config.yaml
image_size: 32
objective: "flow_matching"
cond_dim: 128
cond_dropout: 0.1
norm: "layernorm"
orthogonalizer: "newton_schulz_5"
adamw_lr_other_params: 0.0025
warmup_steps: 130
adamw_weight_decay_other_params: 0.05
Rows from block 7 of a small class-conditioned image flow-matching model, named by matrix and row number. Rows with one number belong to one channel. Each number is 128 + 32 x the weight over its row's rms, rounded and kept within 0 to 255. All counts start at 0. Numbers have three digits each.
Before each channel's rows are labels from the 100 images, of 14848 (inputs lightly noised), where the channel reaches its highest value: "responds to" is what is common among them. Only what is clearly more common there than usual is listed. The data: dead-leaves pictures: piles of overlapping shapes. In brackets: how many of the 100, against the usual share in percent.
# convs0: first 3x3 conv (model.decb.0.1.convs.0.weight, 64x64x3x3, each kernel summed), inputs 0-63
# convs1: second 3x3 conv (model.decb.0.1.convs.1.weight, 64x64x3x3, transposed, each kernel summed), outputs 0-63

responds to: grey (72 vs 14.4); textured (69 vs 40)
convs0.54:132119133142102102167151078096050102114098169105162153125106099111165117104141101109118110072088119142160142159095143112136209173106156116134122124141090094143197117161092222106138117106168110
convs1.54:120137109155086148096132097118195080179146149145095083150112150062094164167049103124197163159112107138124152150171129142182117125157105131165135080091146173149092140126101143094145161171119121

responds to: earthy (74 vs 14.4)
convs0.10:107133127122148125095115143111172103238146031186086062167164127151124128146160103150123163130157161140096125135128093127124130115156107177097134098136137153088148141099133168105089123148138189
convs1.10:140123135151132138022115106168091069165112130148142178145111165085080085138188098118156157107141143147144143096140130143090124081142178130133116042177104137160179141104119093156138146146116117

responds to: ring (75 vs 5); large pieces (75 vs 33.4)
convs0.21:139123161166145141192078143161142146109087118129100139107113129169160129165111121129142081120134152154103086140113121133111137115087130243198124176116159109146097116062164071162116127166171148
convs1.21:155150172125166156114147119098121189156073115103100130110182127133107126129132155119163181087159160152119044082132120154156144086106153096072116171150134099204162150148103137140124132196086112

responds to: grey (46 vs 14.4); flower (39 vs 5.2)
convs0.62:116105145122132139191088132112151228081096182125113116148132140135115096148141141248137150137155147137109153109126183139108131183150117128085128137143126116140174109139146076154065121144138158
convs1.62:191160146178147093198138143121086145123135077115131132124149111123173112153142162053106148138091103117140063089171173055124174105121126112125146128120139157075118198122084136131146100109115094

responds to: shaded (100 vs 50.2); textured (80 vs 40); small pieces (63 vs 33.2); vivid (32 vs 14.3)
convs0.23:135165164119105123112159124122146118115125125107228105121136142145109114120123155112146131145091104099206128130110098126204116130199172107112116172114100148129246136147111068124111124143151136
convs1.23:092131151078194123185170135117100117148132102151087080098136089122181131113105148090179154120170086120126152180084112160074121120128152131146130091183149163109071174081125129076122126097102166

responds to: shaded (83 vs 50.2); grey (66 vs 14.4); textured (66 vs 40)
convs0.12:165138167142187118135103124087119095139168129144116146149152161144144160135128038127158120141133102138149132174104096141135146098156163133105120151038183166101079080107075132173139115127209132
convs1.12:183065088140120142144125099156083133108060103092142103107086150152124098165131123179135136142114128111110156119139142122094167066133047140117151112185107147148161195181165136132121192088116138

responds to: flower (74 vs 5.2); dark (54 vs 13.7)
convs0.48:119088110118152135147137143160166104133066093160077120113138161153141125117132175140139122123131143160066119121096084120111127158088079013119176114104160108175116055118161125160159131149182134
convs1.48:129154174061086119072126121136046107200199144112139119119100135101125153117124142153130185101161130072164158106139133153132120106144146082132131123090116111086186182127136074098086124152129153

responds to: grey (93 vs 14.4); textured (74 vs 40)
convs0.6:136110104060130083103067171138156209095121173194125117076129153095126129186164166127097135120099114168127114155122095138094159158114163127109127114112131140100136156094120080157093098154142052
convs1.6:167105146129150122104131107087123105137079086177124116143171155150145129150118140150156164146163182112146075136128138143101065090089109137096095208117166107131087138183103058154114165193091103

responds to: large pieces (70 vs 33.4); earthy (38 vs 14.4)
convs0.56:140180112155118119134143135167139121131144148103121156099098148131184113144126147114083137098107131123142130108111081138088000096133106133138153135155130163134086107108135100171139162113156136
convs1.56:074072149140073122145119130108146133140135150101136124164207035180118090065162120154170155118126108113108159161102103124125153157101159101148131092112135073072099137143133126103091073161150107

responds to: ring (95 vs 5); shaded (84 vs 50.2); small pieces (66 vs 33.2)
convs0.18:146080122249134122106127131141141111086170033101138115090128127119150113107131118117133089114093133144141099137151112128110149181133159111217093107127127159085115176164108146147127127122178158
convs1.18:127135088117176073126148129144165135151090121114135135161157136081068105076158100178095133116087096076158108141122096164140091114164088161098096165142063119116137123137093134091085073190082094

responds to: dark (48 vs 13.7)
convs0.53:132167151128103164185141145141184147196122164182144155135150109159134071080143117139097080147156092133136110119136111065155163208125111150124111117138145112122134106102101139131059187089114188
convs1.53:145121130095082091131095134134061179160053157118115103126131153076129093161090162153162134168129136133165096117176120121156082203112081121161162168105105152115148119174150128095167114126076170

responds to: large pieces (81 vs 33.4); ring (66 vs 5); frame (25 vs 4.7)
convs0.59:149112126135075115126124117114168123076101135104085124073130144144122132145123099134105121129122137170121137150092100156103060153103192225213093200113123096157089107095126133151086166118144137
convs1.59:100154122112108179147115142147131083159061177065177177155117131109156092111089106110163141130100165114116149153059085098181121166120090116072134122151113168138095115104157105185111081085121135

responds to: dark (76 vs 13.7); ring (39 vs 5)
convs0.14:074145126086121126085182167112086108163111133160157123163118161132092091078131124212133135124104142181142130121110116165149177140140200128091137164086084105085145118121125126158142171190175165
convs1.14:160104153102131110162091158105202128069114119087150130164104139159163109174155120093127106170122146063143125192202126058108138155102141152180140128148118172160131143082102103142071116111131116

responds to: cool (39 vs 14.5); star (25 vs 4.9)
convs0.49:140104130092144156114136098121103088118164120108209127143145135121135112166095171140142141180125141107214106118163175136191151116172115145148117124121143141099204220117130110114087131126076170
convs1.49:134105142176157145127097109149147124099077164138109143171155154167145145089084117084103081056153112107064143141110102149102109108135160151105119154188122093196117046101125172151180133126162130

responds to: cool (43 vs 14.5)
convs0.24:133114163100126108112079114148124158100148149130092161082181144145126107154127149068143088129118125123098174129141081134137154149116162180105132190147114089170134150124137217157211162145161194
convs1.24:091157121096191145193120171112158154132119069097171141153104121170137155110149121150104119146128104102154120153144119087108119169120138101086147066183149113100145089117171166130058166111149045

responds to: textured (65 vs 40); bar (36 vs 5.1); warm (36 vs 14.1)
convs0.50:157119140177116127233164149073149122085135163213121121138140125138116147009145102116123126118155109136085095106170115143132136149110145147068171107122115124150101129164126128120132162136105147
convs1.50:122110114100148145151122117157152173116137068019115132175131126148143118190137153098099095113143112065114159140092127121121128141153126134168137169131145155034154134131132178137083071139181111

responds to: dark (77 vs 13.7)
convs0.43:119094164070153204147150146131043092108118113115097126144150188115160111125165121138188120095148135136168167161216142084172101125135093094112110145153157079149118127130151148122135166133170136
convs1.43:138167124144110161079118129151105127168173117150138146071155111097130114173104155166115159113083162146167147122139110157162106087128091093100123132076104152109207225119119128090160054158115135

responds to: textured (74 vs 40); earthy (39 vs 14.4)
convs0.8:126140144126057111135057171213128097143071132115105155134122140139123129072124159138121113180156130117099129126094083177123119117103127112158128161078163103129043166106197076146134144129124116
convs1.8:189106125157166118166126146075182175136081120150117129109131087089166103170105150124132099150153162140145128092105129073109160088151134087123131116130161174112117044114203139176113157189146119

responds to: shaded (92 vs 50.2); small pieces (77 vs 33.2); circle (31 vs 5.3)
convs0.45:081108141142111137145153140130150150146144097133174112134137128094099123089145184150128106165144086161156165138118161082143148088144109000106122107123131134181163137116130146127136097134130101
convs1.45:127128150137160170169134185139066171149088161091137114171086117111156117100128106069148107128157118099090129145129098145118173128086128255135084080151121142110117126128111093157149122145112152

responds to: earthy (47 vs 14.4)
convs0.25:168145082117055149127163109123157105122129151129142183181152124109090157113144178171027119114091142119141126054135110098196102112084097105120114112117108101104106129135083113160143174106140105
convs1.25:130136104117099131163114109097119141136167107107137090133100057119152133123104121138213167175146095177159152039126112116130100125119155064136152085109105091111141179117086166151101054164118120

responds to: shaded (81 vs 50.2); pastel (52 vs 14.6)
convs0.60:100108123125102168221137140094117123144156143148129131148125141146135149240112112082147097114123159179106109107110171144136126148110122180181122182122157111147121115132147046128055140142156121
convs1.60:090087157086159128163085199156155136098146069079161172112065124186148145064147079119128116135145152093161111126143165049104099133115146115089114129148155106099126143120143138145110190133132160

responds to: dark (86 vs 13.7)
convs0.46:155081176127163109136143113206110189138130104142155071125126137141135104099136139127113122156133133157148163075120109100164053103138071091130176156138091068125123089164102124077123152161087067
convs1.46:052119141132113144136102152195125089128193164103139104129210144096141157171103108135122063164117134097117092093156148145155116123124085118078156111139129132072118137076097112124131210104103142

responds to: grey (100 vs 14.4)
convs0.57:114123118119057108137104145121124086145157146120069152123129109159105126121163170131101153142183115125072144078142132135069237176105107176137107101124111107133155198108111124080137139088081131
convs1.57:133192162122163125104174092080156127105063138123138131116057150102168155128130106147138098078137093123155155164091131104147030122193108150128165129114159150094142110199091119130115141115117104

responds to: vivid (100 vs 14.3)
convs0.36:132129131144061144129135166121155157144128147126140055151147071111112133133142170139085137112150140155131152086132154123131122131141158132128148152129137133124118142143127123060149000104096145
convs1.36:114100168123132104159192139080147152119144087190103215135096100136128127116123102173193140176110170126135137121137093154111116145118158096096133078135127083182141105137148166115097075172195129

responds to: flower (66 vs 5.2); small pieces (61 vs 33.2); star (27 vs 4.9)
convs0.7:081122127103111141148170123152144102181139094162123129120119144139146119055108179121135119124124146055113156119140112131168144094102093203103135127125128099115148110185145244141197142119141164
convs1.7:133141109170113159167090108151139102059099103152182130143162144097164127142086122187152120172084120174133138181124156128113163168098169109147152136085098172158122157152165061130072137118171075

responds to: vivid (51 vs 14.3)
convs0.40:118089160096117162143134161109117126090217080121152118145116144156125189153173108124133198115155133152136099149094111191140089105166124183106114162136115112133070173146095163081191135125146092
convs1.40:172127141116124114078101113152096088142112121078146153139136128151170113078141161155112069186200114046144147150123127058131192108170130128076119079152125108146166124104095160108115106091128101

responds to: grey (41 vs 14.4)
convs0.35:219170145063125158169051143125145211157139097164112133124139113143114086163165102162136159124140161136102120139154178159095138099128117159122112146167139118108062132071126102109084156118125121
convs1.35:063103152084166122181133137135105116076137142097115128121133149175133109097128163095111070141169135089130174117172142067159100147118145120064154113163172166077132117150152138196104082142187115

responds to: shaded (86 vs 50.2); cool (78 vs 14.5); textured (77 vs 40)
convs0.11:115134078142153110129151121162118177129132165111134104093083049028100150121176157144062104112115108137171132173153118124087175138142163148138121102139132197134158139126169162114152082129168144
convs1.11:128143111109095124165166144120131129145149072145161121096169150173059092139111116124109190144127124153146124114154163134106107094101150088100115083094069139169199171113134076080093200095089108

responds to: textured (72 vs 40)
convs0.17:094115162104098142121044159184127109143138119129113147156134122138128124101104161150143123141113127100099107106114093130107169109119140162133255166117159108110109180130130127131108144151159156
convs1.17:128131096125118096106127131152158092140118132098097144099095067186129156112077121126134124088182142126133172123128127098176150160143124176133020082106192104053095093121175130116134105110143105